From a checkpoint of a small segmentation model: encoder moe expert_choice, encoder width 256.
Rows from block 8 of the encoder, named by matrix and row number. Rows with one number belong to one attention dimension. Each number is 128 + 24 x the weight over its row's rms, rounded and kept within 0 to 255. All counts start at 0. Numbers have three digits each. After the name is the row's rms in percent of the matrix's.
# v: attention query, key and value (stacked) (encoder.blocks.8.attn.qkv.weight, 720x256, the v third), inputs 128-255
# proj: attention output (encoder.blocks.8.attn.proj.weight, 256x240, transposed), outputs 128-255
v.148 048:079173174125143104131140150118093107128130111161094123139110150162143128112113099125111166112100100144136091112135134116117112138133149128128130129125131124130113138111101116152128191097154136106104120174158144158122103117134115152159105146151138097059093105104131130110133129187158123135115125151107127132109099128124146147170103098106147188117152116108154113145136128128111150133121
proj.148 028:132088143127119128158140157127167115119171126104145139110148100150096154121149127128130148132077153124093151142143158124119153071134093102097159096135093132166135156146098199111133110083132120160148113100137145068116139110107142111098125121185133213159144150154105145095126114071077140116164102117140127134133106121154167126091126119124118078126092128134122158146115106125143076100127
v.149 052:117116169131124128076101160128119073090121102113119164124116143134110139139148115114108112130168126110140090117169119128127159144159148081098134141117152110153165120118125134164117127095179150079119129134109154126104130128136142143134135144141113073104146152090152142096130114140138138161179103154144144111158118143166121165153109147137114148188136133109153077124148116141140109135116
proj.149 027:126121119131129166171128093148167169142146123189128153124149149144107137115135119109142097157119120140148112173119176147078144112109120067119155136100152114126121124147110153118106125109145143162148125122126110095090134079112144108131127104135155080172180111140113146129126121131107123087134129114128136132114121148152158126136145164130131114145140113126120165128130085103132100144125
v.150 079:132130128149129125149102148099149176122159124132147130126151149112125097126170140143164138127151102131148151152121134159134138108107150164143134087178133137099112125169131100110123129080111140130100139158096122143154121115103112155118125118106162255102117138096084101164133110117117132098109104117159192125105131104097119130133127159118133162121119132108157177069124159141127130133123
proj.150 066:112133111111124120113136094126093092121093088125134143118140134101149100136098148167122124137154114110125120123152131131143099140124138148139135103135140155118144114098128153148118141142112116114068114136145112147141096151144117154123137169130110255107097134087099137132138127145182093083112110140139100133150090162118089129144117105152112140108131121169110117126105118129129133141118
v.151 044:106129084142153122129121100153163122099126141093169074150124125116104098174148129112108083119152105162129147089128094142111106118130123123146165169153140099104150175110119132131129096114141123128127115097085113132122107121109144135137124115136106000157150157122160123134111122133092119153116135135143079105123113116120119125138143133155132122150113114140105135121127059159109131182118
proj.151 034:142171116163122136168149141133107137138140104147115135105136115140140153131093127117089112096147126130099158113131154118113142142126107093134126142095135164119122091159163145105124152156139170150175142145133132153084170171131149106125105143105133000152112133127093126126138120110126137158130154126144170108129130150145098148117119130126104140140139135146134160154139114147127116129133
v.152 056:086122140110100118135126131121086116087093118122121124094099153134112106115099129161138135085125127108134141111153117125141127122144133117061144163104106119151155085109119149142145134112122131110137109122096141114115126158136125132152133153128134212091115111083098130105105108135149144118130164135135131110158086136135101121133117129108126152156134116108142070104125134113147140101117
proj.152 038:125104130152177128119117104143154139137165177145112146113157135152125131148137100081099120148086128111106130180138128111140116146151107118136135099137159108166133141128087130124141126086143101144150117159143127138109096103085101121097130100125156255154157176131129137136111119148151152140109142116115134116100156142146166123109117113152124108145164203117105131135119136128127104144133
v.153 081:165123100152149153132119119130155139128136130125158104149150115101098167180164148103118065161154116178108132099121107144138156111145112101147151145188147141097115166134141124124123112152114111156102151092117108113097105087119165144119124106124141030171159134130171140137127120142090123178132079128151134130119130120107116129132155165131095112142128155152101156123132059147122115158138
proj.153 057:120150131131141137112113081146106096075082107148113131116117107123140107098125112139129145097165111112142117107129149116133165128098144139114121149100114146099117121122152111120102141165123169111149141110122096139129160181137121119125138150108167000115108088121116105111137133133164103158116136107147123121147137129125096128132129116117119172131155124157145111128138120130136130146143
v.154 047:118163163125169143071116149123103122109110146164117103164125114125105136143112135110104103118142102154121097082127094120113130111115126120113162158148122118130114144103114165156128153139154118097082142151127129114119075129134141111138113127150115000122131142116147128108117125180115124178110098185120095130167129109133115100141138104133090163135133120124099096130127088128101120161119
proj.154 033:130124124134106152140154147113152162121128123084115137115088123140138156127146099114111126091141151139076152129111152112135190112121098142114135134145133138124126172121129116119135145119125108144173123068163107106105196148112146129100105109178159000118118111142133131091117130090101133150159106090128124102118135175137153126104114133119145089136146145163121173099137090086144086143157
v.155 050:147109084167125178148103104111171162121130133103170111147128121103084093167153149113161071165150129126153196142125123137136166102121092096146136125147138108117128130173131145105131091146120124179148122064081104124125140131105156109112157110100147104192145143166128130143108120112112105122145132147160146135125147135123124121111161153131123082125107161125105167105131101134125129139140
proj.155 034:106154099122098110084104073141089153120076130130128115139103142125125123142127108141144120120154108130129144125118082143142108160126163154160087139108164128112135099113154082139126148166136118115084145132129101147157129170170112144173129183093114008106125117100119124139156142161164095159103138103123093133111152137094105153136146125117117166146151129137125111112145146131130181172138
v.156 061:101123137119131114109115148115095123088111137120120112111100140120115124153156121131111110103168104128112133103165116150149145117168148111094178163147128114128164137093112157151130123092167144103100115130082152152125111123113154164152131139140132085085150145089125140101123117166126156159130116142129151108157085132140104119149127133130104155182119132105129077092128110125132124160117
proj.156 029:119112089119137165166133115140160160132128143162122184084150120172098139128110125093131108144106100118122127155117154112125143129128100070097108121093167105128113134155148136120125155116138116181172120126133117117114122086118144100118124134132143151164123149142130151133127121132138106123118137081134104116131158156179171127121145140125124109141152150166110174129142102072125084160136
v.157 065:110123164111100103089103136109116107135147126119099147114119153111138111105144127141097144106141084117110065149105148126108133110168159124130111122130141114093121156131098111136155120113117156104094109184109151162123103123138102168110132137131121234114103154093082147141140098163150157100134091097144170106118112112132125132169110121112098182142129101099152133100106188122103127139101
proj.157 049:115102119113150150117132093116134162075083113159128103111137133123121160097108130122140117139127140146147136130131128150116146122113142175101119081151116095138131134133117108143132107127146123103121136131155127108120114098118133113129128149123114255116138112115096148152146124170102089133146129136105111135161100156136098116092126106132132118161131140173140143128128148134141121111083
v.158 067:075135127138115137140138154118134167082124140138133131138140153115117121086100128177177153122147114111137169146133116124122095140105149147101130110146080130112116091158140116136123147109109121144137117184131138134157134165109125156163137115098158255098103138108114128141111095095104136123100183122128127133125087098108111109122124125106142168131122108124145129122110117142119132115123
proj.158 060:135105129096132104111141142117112098113123137130115142133170148197131118129158112107105144128113136150089087143145138113131112102141121166103125124124124153167122130104126104113165110114114121105111124133144107136096100145091108125140113133131131255135131130111112113130131121154140135128162124103105132158102097148108123113149110118141108118171145123137108164126132146133140135132116
v.159 033:095117111162126149090099145149161131059133140119154145154160158159099115114106119142159116137152153103154132103168072109140130142096140092118124139110139097168158084150127140160129122154141119112164115111097145092135141163137132088158148123107113125145137142122147122087094108078095102152166164163117114134154137144137120123104124154114136119160122132145123103142143095180141136137125
proj.159 018:141109155119108129144138127129097173190121147148102125141135141143130146156144123126110089195143136145158112187117153110146137123155127117154159146079191137097131094126117112119114137109136151141125125125131111166091111118124117135118116096120150031134155151120143117110116122129146143105118137102126152111072136142121143137127114130139117119124151118089155123104112142107122148116132
v.160 082:133112083138128112126148088168175129150134117109135111133140128160139145139110114110127102150096162149150143109105113113135147127127097094178098122109168125146120142138141100124119107163100110152157108085135105110137141116108133091097137120121111000188139130165148125131151115096116111136141137142125108130094155150124144151140131135113155085116116118175122173172138088143139142115160
proj.160 072:140183140120121136116111125134127123155125100127123093121132102156140130129108121141114144095146123077100117120135122137118142123121149091137126171107154104100149103138153113099132114120124137111118140117132119144102153157164134114106133121103125000101140109121128108101125131108142143135153142106144147120130155117112086156091134121080100136091118099104144119130117140178132174126125
v.161 072:145131091145125129149142124133162155148167124121162127144170133137141136108142128131147134154111140144117150147106135139122124124112141146160095093145148150101083125189122085104127136126096111168148127131126108137158140112124108145110126114099135255156114117136127116159126110088116109099137132094116157127069140122091143141121114149122148122107127127125146192141129132149132124121142
proj.161 045:150129142113125114132123126113097110108086069113121125128116139101137105104127127160145132132153130120156105100146110138130120131138123182141107112141096123124184102109135110129146099139108120104062111133149144157132110135172109154138142159111110223077121113111088102143156126159131140122125125133133127165175094100141079127148149108138119159093098095133137080126129182172120157101089
v.162 107:158139128130154134131136103103119148120106121151157088138089112116104124175127136094106090132142105163155150109122127149140156111138096100146169140159145112113123159107107150105117143093132131139109143105103121143142076091092156163118123111144152000154166107122144144124134117149131120158097120149146128122135115105090113121135156108149099108136152142107125145119113083085121127157160
proj.162 092:099141126129101150153124074155139143123110091137132138120136119140135091137121135138127145108122123081068145087145104131108150131138136120136112131112101121152129105147167117124119183152119103146143130114112067110149157167165140116137130150144100000139106138119097110116144141121114113157138117094146113124126161138129146143154150126113078137132148141159092136080133112105127127141128
v.163 119:155151162119097123160171148116117120115132105137137152123142116116159129090108145142150182143119125112136150146120164134118095147122157136111122130142112146115089102144130133116123135097112115131131152160148165127119151150123121152132120131115164255109114102098095117136119126115142118085129159089122162125128110112118125122130109110147133135124128134116155131120096143130142106088145
proj.163 100:123105127121135138087114100103157125145122174132156129110125124125123141145150122118117104098111120130131085096135107131132109141143134175134107118125126120178106141095096127134141124109118112114117110141150131125153099103116134167117116117123149255125143137129126115132106115169150146130123126131087109127129108073113136139155172099132141109145114121152096125142158150140127140138134
v.164 097:130132138133149103124142112150131103167120156123115096170142143165153134159114096108105111120129158129159112111129105114130117121137129117182106120117144123174140168115120129143136108156111128113105106116121134129136139132115139104124122128150099000174141126153153132093155133110103090153129118161128083139121142150151117147129138118148132132103132117167114158163159114153129128144147
proj.164 089:131142135167118133137115162107124129140142118148135110133134089179161117130084117116165135156118122120138179100136144093123118084140127109125171160123093124083128141154112153147115132122113150133174142126114090125139152121147097144130143123130140000099142144157143149140115128076108149125141133145103160091134105105122152106119078134113148125121112116084149134118132116153129143114137
v.165 029:142135151131134104108138160108110089135172118137083142115107135135155124102156078104113168120158113099108081148135152135112110134159155133152112112121149115115158124138103111121132154106152139083083111187161148201144134113137116126127130135129116143111122150129133135109176135143165139133136115090113143146078100148148163131153114092101138163132121145087148117138158173136127142147131
proj.165 017:120117144120120159134156108155175141096116102183161122140140131141113138080135131123177126119098156162163162145128149107118150082112107106104112110152111103129132114146101161113118120081127123128090100138126131095097102060131134092143156136143121233155151099128130144149143105093076122110158103164082100149142116087157124120125105138100117119158106082125132138144135104155139098104090
v.166 033:145120109121120160134145114145145157112107168125116113118126102112125147128110126134152115125138159103113171121140101112148134116137105126106134148105080128160173112113162170137148102196108112163152108066129146105130169156134146075148149135111140140166156157173141148118118130060098142154146152120093106146160097126142109078084151132132130084151082139168096110149135120153152143131149
proj.166 018:123156124155130130101126118139103156125120174157131116159116168150145100163142115104108099117154130164132121150118128111145098160134155124115127154093217106092079109124117093105138164144121133089107157150122105152165115137128111155129117096105125004142154135125184101149106141145148144161106161168129134098088178151126130156110127127101114149140181148095160118099143134104130179106125
v.167 065:096146131098111129132132128139104133115114130156132173107148136143128143106088149143151149109099144131139130125120124071136119130113131153082132117103092173125095071118155148156132154128091114132157116152146119075128128157165106111148110149120153255083074068103099120133107139135135131092128146122126152112146104125124124117103112127128141171139136084129136107150122148130143117071097
proj.167 051:132105154132157097120127122155134101146110110108119131122122146122134119132134122101077158149095135148081120119153121143126082115132117157144182106167144125167092140117087131128184131093107113123110155133134130145117116148095103136093143103145114255123143181141128119108110122132133139102127125126160133121125133107119153132063082091156132104107146148131087164156108134152127113110135
v.168 030:106134118159157146174124129098132185089111104133158072123088131080086076190190108139142093141160076148139179126130135141123128114119115128130179109174100112099142159140147134108140139080137122128117106135080100155122103117072168163145156104112146122114138133126146132150117127159126148129104143135163128121129108125111117108133145129125141147125087153103124138099119095116093144183139
proj.168 017:105127105094122131098115092123111121114104132115145162109122117168125119148106133120141141092112104119103133136120123123139132169147137125100059144118118143133134105131138120138155159144125102145137140123140120131139135190146118126159140183114133155133083135119116122118143127136161077138109140079119117136141153139129117125123156141157122115140159142171049145136145110109141111157110
v.169 057:105166162110098091107141134139108103124134141135117153131136137167151128090081160153119172096113132124107090096136100119120113105120152145118122138107120162135092115088109114161142153126114122112126137173121142095133115139152097151126106154128123158090095113081088103097120112154120112099095113139113134096143112111100126111126094107124109177132167066120151105120111151130132125113122
proj.169 034:133056143105150117168142203138143124152165083062104121131162129155117180125112127117107112183106137102116130118138118128138139100135083135100180086146127111152136180135114144138150135108123142146169111096155121119113116109093127120104102103175117255110110133134107146108098123103147148095158130128136131108135104136161147116129113093176154100110104140131127152134108130107129095102118
v.170 112:145129149168155154125124107124139144120125117146134083134108146123097119157118109114107104152134101183129104104122120116121154109118102094151133146152130120126112145113111132118125146157112099125104157096142119106085089078121153168129142124160123000130148108137150139101151116173123116165139105157148114123120137126105128121141146130108105085104157153135131144117124101096096167160132
proj.170 094:110158121122103128150149144145126155070139136114137137112081112136149127149154135152133157121086148120107157107113119132134157137138127151112127155098088172167124129123132142122144127157136133155149130100120161087110176152101130090112108138088142000150101117153112110113124124102138130138144116110173090135142125140094154151125143101124113140111089132134085140136127106130136106125144
v.171 058:136141150074080100152165137130100077161126135094139176106139135130162139106121160135111157120114106126126133165098160127128099146158171163104125144140152140118103152093132117129123106094144142119135130188137145145126162145126148140130109165106138255084118119103074130149104138118140148088107139090124139124146109113120138145154128136138091167111134102127128104142110172141126100081129
proj.171 048:153106128138185126125128150135134139145148130108117117144177134122140139101142150100073105135124126148144070104138094130124090128113116119127139089143086121132124125115135097139131142098111136100154090133124117124160101100110146138083115106144121255140120139123116117143142134153109154102126123166073120167140123115169123115080109100140127123142094121136144115149119157113129127101104
v.172 070:150131101129153158102135129138115080120120142128146123135105112129122135130114142102114111133133162121120127110099105117110158123154088117138129165117152131153146140091126166127112119119153104112127119098140105111145129117161147106139127108132103000175166125153176152077135155137104125154146117162116085134160114138138133118107163107143123130155133130109125088154137090112137104149122
proj.172 070:144126119147106144147132124128129155146157121155161136156120119171107142143107123142156123141144134117107155089116127132086148121138132107121129130109137175120105117171156109111107141106153186153204139119129130113124131126136116109109082108133146000127146094151115099110109136114105145136124128115146129109157141152124138146143120161119125110127132131099137154137133106125140140125147
v.173 048:111141106130143139139146116146152133146105153113145133160117102100115120156133135126157100178121107140146165148117119119114070145120135151127138125139129088121155159142166126128155110160128139144165123109136118118125168153114166067136125133096107164159131177151165145160088142085104111137132148137117073180125114133152133113099166135133126112121075121162045134171137116185098113143138
proj.173 024:140153135132131103135103125130102107145128165160132088142112119104162119161136129127106161118159131141134114175117129109145129165131156114118122146084128132114113091091122104119106140122113126083142136127108128135158125151131110167158154099104137063139145076118145127154133147141139131168105131195116182129107162125108120121127102136132109121149180126112201134109138152104157188109110
v.174 085:101139166118092128118144159121080122111122144145081168100135145127158138080117113146141193104129149096140115136158115111123130148125173153084123116079080139155159086101140134158144140136136144118138130146152169122145157145150119119155116167129132255049105121111094126107127127114136146127165141113104125137129100136142131108107120140119127145144131118103148069109152195136147137115106
proj.174 068:124094164151143127148137167150159082159160151142147096134148160158138113135163115102130118183097108154126101162120143134138087130108116106109110121142164112131104121136106159115155124096134115113112100146127149139135089069092092103134129089119136255144139148136139149124123115136126159112112132124137135119117139124147144118130114150122124101147120142106149138159123131090123106146112
v.175 031:122106119104112095125134157129112095125153156119088182094111139160163148097135101120122152121126133093097090132150125116125120144168171118089105124086143105147164090100136124159157155127134145100142110133123161153163132140161129096139110156101110237081126138097121161109129136100145144137178123106098147158108089146137139137104150140120115133175128122113133094144134192158154127113128
proj.175 025:123097133139113129152116106144139114150114144167124116129144151121108098104139143132108124160124137136179096156135119085121129110138118108110140118115156079127124113148121138129089102083138143115067093134115153141149103050098140125157139104133153255160198106115138134168150135117127133131125119144137142117145105127163146127141092112106125111162126116103176139106130145116119138092111
v.176 041:108176142123118084140145120122120099149137121132137153147151136140153127120126157149119165107128111133125106138131147152114112129138161152160157147155165146101098151136115078125121148070130140131102126179145125114132141143131103183132103142120144153079120135092092117115138109175152113097086098129119142114118112117131133167190084106126132188114151100121191137115137138127130117126104
proj.176 026:136085109112140139150149183140131111122144107078118134103127112140126167102109108117142143147114139111129147091142133156123135105121105149113163089146097139152147155127123168143137119134122113134146108111141149118117119126110125118095119136168114255097105133113076126135103127104131122101168134097151118114136087134141148086104141102152164100119091114146091132158119140118132097128130
v.177 047:078134164120142100124125159126082105109107112134095138127101136153145115105109109139115158100129112108126087132155132115112069139139157143107139137106132123142132110107122123156130176096142137071100114201140154141127107145118110158124119127143088113068115115091139116098132128158161117116112130130114108125117116136151128139133123108142137175122154095104156088139133147132104128132122
proj.177 031:137097154138114146174145164109163115137181117135133159104148116149122151124128128122123135170074166119131154145140146131122149102140108100104135096126086130151149151166101188114122106072139109170156116110113133100107115085105118103139137091162141247152122135152140149125103105076105143099151110130128153128133109094154168114115100122120148084138120125108115180145120108125137085116114
v.178 115:138103158109101104155155127119108114172128131097108186078131138142181146096164122158121145142118106107117116147122134119138108127137149166135109088115125143124142147114130109126138136105117178112146141161124132159144150125099120127113133143088134255078135118107059138152123134107152140095135102088136185124122126138114143128108110136128110151111123100105101135118120207129135109091119
proj.178 100:114116135152142120120148121128131113084101113139114119128138108131139121116166164148138120139145131124165118125175121122127129139122137157130129080158120103180139125110117141126118114132121124113089106155120127140148102096117120101089156132103107255120130120127115127125140136160138129118095133170098117168124094094153109114160147120137166136149139146139135117143129176105118143135113
v.179 066:069153155115120113109133141129100117094097137134103132130121136152120125115099127151140155084121125105157128107163112114143114130132139120096152165109106118164153102097124162164131141121147146101131109136132157095119137160141127120175129165149145086083115131114115136093117132149151134146122161154108106127176098135146124111128114102123131158146141099134130072135137139137121148128115
proj.179 038:127096133143125131164131163135165145147179163134133141117148130179117151151133111094086111182091134125087132165134158127133133103144103089107153121119182130143107155139098156127130144097137107164160135134129112113119113104096124120099115084164141142155147183153128139095105112085108157122145133106138139107085149143151188131092108129143114091139140172114116176132123095104134088128152
v.180 060:169110109122112130148148100154153132149126126127144128120134110143133157136129114086123110150100161138126119099105127109141134129110072109133106124101107132157143130110159149129123104196111113142162147064168112108113148114135158076124135138124105052190159124178169141124147153084134129140147140108119109129129147145131140136089145140118130040119114145173093142135133132126152126086151
proj.180 043:135175174157119119097111131125114094115131143167122087151112121106137115141136155123109131115140130119171142132124114111130144135133156145132138168112130128092117127166124134102098128119134190107134144127094125146149133131142117129115139105096103000142148108125158100154138135109164169147114129143151156139099128116108118142149105125118115160132116118095156132124133128160116164123118
v.181 055:120124136090109089115152151145097092152143134132082171114135148169183144057085125144117204107093139106107067124117120109098110143130170165121081122091134149140113102116113094149139155125116128093132133171175141132161122133152093103122096140130102212073101116106100122129138119118142128102126129112097118134108123121122153122119116112113143159115164093120141121154123177128142129092129
proj.181 040:147118158123157134160142189144125085112149111128111123120127122101138132127147130138107134151101145136148134144153131122112113090115100129114159090132100102147124135149111168113114092085120150117106090135126159135120094107105139103114146096155160255131167099133126157111121136115077160104150113179150135139140097111144105104104096101108122092161097103108152135140116146137122111115114
v.182 055:160133144162118129168128108102149171163136083140162109132150132127125099141136146121137126144121122141149150153114169153125147134100123135177104081150127138106090125173123105076106142111111116168122145123121107131123133089086115170100137105136155153139127084142103103155136120127135111088118123117143171114085165120090136151149100149122153107080135158109174192101114132108129139118134
proj.182 033:118123123110111113092121113111113119108099101066134123130115127126123127121133119170175141098132117106124126079143092166134127145135121179137107135159082135142154120107148121149170125158122130120093126133140132146136141168159113136140113193119098161095097130107116120126157133147149108124115125089136092134165093126100079140122186115132143157109096123162080077119125145153123151152114
v.183 068:129137145125136138068103113126108135089136144137109108123127130159122150120108100118117128119137143123139101093161083090140167114111114096105126147110102135174143087095129166136119147152141140103120110084133154105133118127170124098162134160174140000114144134166132130080141109133129130167134135151115090136164151138147130108129133111125111092143140111149129097128136106102137163124121
proj.183 053:109126141126127147134136150128131142112130142127137128155118137150135144142133132118125107137121141155098154157120147125133149099129149098135134155129163119107092157142143141151122125125148111146174155116123126104087120084092129114127092112107130000138140169157121115125100125108090116122135150090165110081082111142157149115116119136085118140102146166094140135150153091124139108115167
v.184 044:129129157142147166121102130101103158069104143148123085116109139109079124172139116114120092116156097130131154110160111133146169105148097111106165136134088111156160132095138166136124152119134132128105124113111138135112085124107160143137148128142158044106155131117137142114134130152116149187135115154157133131161108115133097094132153138134103136137131147117129105088134101116117150143135
proj.184 025:107128100134102146120132102141156148118111135126148174109105146169140103145149118124124119130114121122101125147110144122114146162098141098116094146122172139107082138124155113132147164149137105148116153116134117131140149166124122125140109147118146045157125134132123115088124135150115106144112134078109105123093163181103167159106150139130134124135150166142090139121142102071141103170147
v.185 058:136173148125130117104133145122102117150142110163103114115144117166143151097101122125114169089110156130133091108127139115124155134122127135150128121118120155138107103108112149128088163088140113112086129163161134128151097116140103133148118127174138000099129080119118109096170145164155131123094126145107129110131151120121136116149086091120154155109157109114176121140129118109140145125133
proj.185 036:124084148121117131164164134111170154117161108088139130119129107174113160109142120132132118161104133099101168097119145145117150080137098121128163141147110172097140185163116176121156140138125139148154141089152132094102141105124119114102087112159161055132115153157125127064124114051087152115160107108142126088140129142142167125117136127124132122084069141117098138139120089158122072120166
v.186 082:121133169100106114113128141133089109109117125154096160096120153157144124072072138175116171084094146098136096107137106107129129132118142136100098121076109160146112088092102146155133169122124124102133129167137144116144119142142094137124117147142126186080097078085084111119126142150137123108129145135118131108151112130121142105121103106133119170130171100099143096133117169106151137086123
proj.186 057:123077148141123122130148173131152091172161148097115116133161123138108133121135132102103123176073108134110132119152108139159125109143117138145155101182137109135145162166104149119130106111119127139108117126170140139144097131109135097123112097144135255104141167123125172113102132113093170118133122125142134103130126138150124127118094143138133085095120160132100147115127127126115107098134
v.187 074:166142151151135147098094131105116135115137106151128099131129115127106157142165102067116094136141130148127099087134141148116183120138110081132150149150129105140160144121131160119097138119166113117094151107136129133120104082147145127132136119142120000146166128140153132102170143180137145181149097149140134122118142137143132138140141118112131110151126168106142120106134077108125122158129
proj.187 066:128133111085124126136152108113139115131107127138125148127097131125133092132138117132174112114142080100099163137125124133103170108096149129122127156126141151108111124167140131135107127122154135153112134110154126100094124095137126127133096136103138000156143108138139134109130106086135102121123118111167121114133154149121119125168169166110103125107141108126103135124120090158133104125174
v.188 061:101095143091110123175149119119102124163081117138083121078096132120162101115114138164140189129094137108136117153109151111140096143136132166098109115087104136135131100114124128132149131130098138119167119153119124142126117131117115120112131139140124255083115087126082129148113147110138134080116164100140134137134131129110138106092135114124163135107150114120090112127096222098130143103139
proj.188 049:150115153134124110125122125116143096132168144110127108114131131112107118151152165126085112122102111102129119158165083119128097133155152132123089084151094087137133126119112126123123104132127130112098129137112152129185105122123127155151140118113108255144119172120106131083132117168117155120116125170129126139127110128100108142134111132123123111151119108088166131128097148144120135134090
v.189 066:120109106122137140087133123173134111118099133138125135144090105105120138131098120090131093177134183125119120116098110098127118112145094071114124161095129111160118129115128148141133099207121097124150115071138142097095137139145140094123132131121097024200149149155147155112123105098109116153146163157100105141153123124161117109108151106139107071142093135176086121186104089103139095125150
proj.189 050:134158133155138147116130116148142153100140146142139128140117155115132132179106123115143109105131129137116124148123142130110139146109135092140121157093153121085121137137104103106121112116130148144170165131155110105102136130117142118115111099099115000116148114155139101133116147109105140155134147134153131109072145140121126138125110136077091149147164150091136147083127128166127163114109
v.190 050:107109121138153168078119145140143130102118155108114107148089107101107140138140106110123072147154143125117158122130088135149141091170088091138153173128127122148139157113106143132135112152148121142113088091083143148135101140118148144119142127135113000159145188144159132117115095138087113181133118148122126130138097124151115104111150121139127129163115134155092139126139078116118123169149
proj.190 037:142148141150098145156132100145136185161113134154102156112121121123134111150109132102133144129141122144118151115092110086089140125113130099092126175097173075086127174126149111132116150157135122139131176100122120108124190121156136151135142136144128000120118146146092113142127131155121108161134148122103131110086191138148138126139153124119104131128150107148148114123130105124122124143151
v.191 101:166132145154141164103138124145144101163124115124144110165123097125137148162128139091121109168139130141137099107123125138108159119137103089167131133145151124154130171123114104139118116138145117140116131118132123132140106101122147124108133121164117000182151138136177129132147120115116100153142090161127094118131146115135133171146124112165138115128132133127129167165135080129132096152166
proj.191 091:152152147109099152171120086124135086086099117142118124128089100127156132118097097151114129106140150121117160137145134168092149100113100148123139134126107130128132159122134145132138151111128155152152129098119113092110167159155112157116094104164139000124147108139100129138115125124121124127146113117160124148139149150168128103132148165132134117134115131138142149125122087113127120118124
v.192 114:150171094147109121106113113107116114136156132158110124124119131120102144103148096128117126130153125105156129112131096169139115144118138135109128104118120123130122119161087122118163109119170132176112081107130113109151194156124157143165117152094134046122142131105144140167165140112127120132139100096110101145164142118064124166146113139149110141135120093115132104134143081099132102144159
proj.192 117:099135135129123148109142098102162128149146126164133141132140175128111168144151158157130120148108135125122137151130118141111134146131128118149101123074128070107100155141113121123159114101118132124097164112119126087093139126112072074144073119124110025184165089141111141128158113166168130120150145139107145153165101147128141135143127137164136132160109118108049130161142091156132145128144
v.193 123:121179130143138129097129123175144094112139114130122111155104089171117110148069139152097118106148128154164134108128129126158153157114126138089187181098117168122110131102129117102117063141118123091162142074122135096101144137151193120091131163120133068138128139092144138127197169140168090138113106168141129134133173123146113144109123153087138112129126128127130140113148112108158129079146
proj.193 137:132125140125116114087133173109104124133134139111160108087142110142111173137134171112118139124129160183112095103113095112158150117143150151113142098117108151108110137118120118133125117102123119096140123116149106114120131106135139157128154142110169055081103118100120112163144132148121111147115096122132108155166117134193107144163137088143137161139115144145129102121127097126134147087081
v.194 116:124122155118123158115136151088111200110152118134150116112118128114117125131123110192137194142143095137171135155103151171120124146122151130108148134135149117108137159144106135097142161127134107167119141106140185148123131115097116153076070132153159070131141134141132157124160094141113134091136155087073135140138118129146095159138165124162076120121151128133130170103114078114119128118114
proj.194 117:099099115129148150112121143122133141084152131118174068126117115132098101129121110114121103170095134148130170095174118147167119116130107111138133096154132113144113121125162145113129116110112192140090142130120147157123144129136136136115144130137113074132150125099141129095120120167168119120113130118077123133123089153106161093131109133172175094129128115145101121188138139148129113142173
v.195 101:102161082120106140131158145088151112124133128113110124069189124113137134090137113159190143099100129161120077111145112116107137110155177135117138159112176083126108151153147117124148104139134140136139106129127120103117146098140141187085111125081121069086129161165108104189138156087115103162129168098123123115109160121124113106099129165127153127117139156117122067133144106146080151117128
proj.195 119:089116113147131153072152157151191124141107160157146185149117096125105098146125137137120073122098123140124144127144097112107122129132129157111109124122144105115135144135107084095141085130125130077147116118121134148157115124128118087166071144166151094158136119115092093146150132111092157121132113116117090138157103156156133141112148169119116126122142112126112124083149114123120148123133
v.196 111:132080141116111071147126154163144080143168097134144126156138136122118140149132145145104118146111151074115096120163113124110098097124103117149104147123151112136093114127142155126128102155112150111131150132113138169134129112127131134165118169160139179121106118127142159121108106150153131125173142167148144082150108138182105126135130096159150137153101100091122132128103144133131138161117
proj.196 115:139132108145096143122099144145084135145150116119139095133125154099144110128113126139147152136133119109155078132119152107107140126128095143113093150098102166141108126148055137155125130141132122138126175136117109088117121143127164132107103086112112196135131179115127105127133131182109100102122173144193172111139187132178133124169159128078091124151119130136134144118106145166129139095111
v.197 114:076129100125149163125146158121151134146138122174110154138129124109090156132129151120155120117158116104171083116121106132157127133143145112106128146120117124136073115157108135128069110107122090148122120115116155131092137098113130104181096119113138063132151120095177121087166142113091116121137150148108161135136100112127115116139122145140152110093082109134119141134130126083158132146149
proj.197 122:123132118133124147070122151113086113128165127151125143112136130145107143155120107136147141123134094136138144121114126100107146158104133184148147080131150122114132127168114128143160119165101135105115130121143170141154159130098072136163126147136129054152113133117098154170163136150161121119114138104132101135163147124140094143136138120159122133170143103095112136119136109194123151093102
v.198 097:137101125139146097106094137123148106131125142128129149119098143159199072113117178129106090119116172148144194147132110109160118134127130183095149116142128118134170170120138119069143164113142159108132146111145118109152171141085113105098176102087093152132186148127114122135147135134166166107116114102167098154123121125096096119106133114110119145131108119108170138122167089144129138164127
proj.198 106:137120118139117127084185076126105116134107108137128120097165146101149162117139132124127163100130156075088117136124118121156163133165118129157115120097156082123164137096126132130096141130116103146095110121149117114093103162144131131145068096135098143153157117128148119087105115112154142176138109103102161186107137133137133089135143136152155145130172148169150147148125185145138120138138
v.199 101:134196110104131137114119127144145162081141098151146120132123114102135154137126144121127143165109077112174104108131117143128164133188120145122134124105091106138111119136158103157119136130121081135138102157096148148106154105142144108138082147178099084126141137150163133103140105145123113088099148127105149135144132113129107143097161130138135091116128111134095123146101133061173104138162
proj.199 104:139148137132109141119168150108081112125175136126158149111124096149102148130110135168171110106112109117112096136159090129117094099109134145152169130145121143112107116125108117143135114121104165132164113089132136102143136148120096120183170142116147091079123187106157139127146145082147134096153104125144116134164157109121084145131105102148104154095125094095092096091119086144131123124131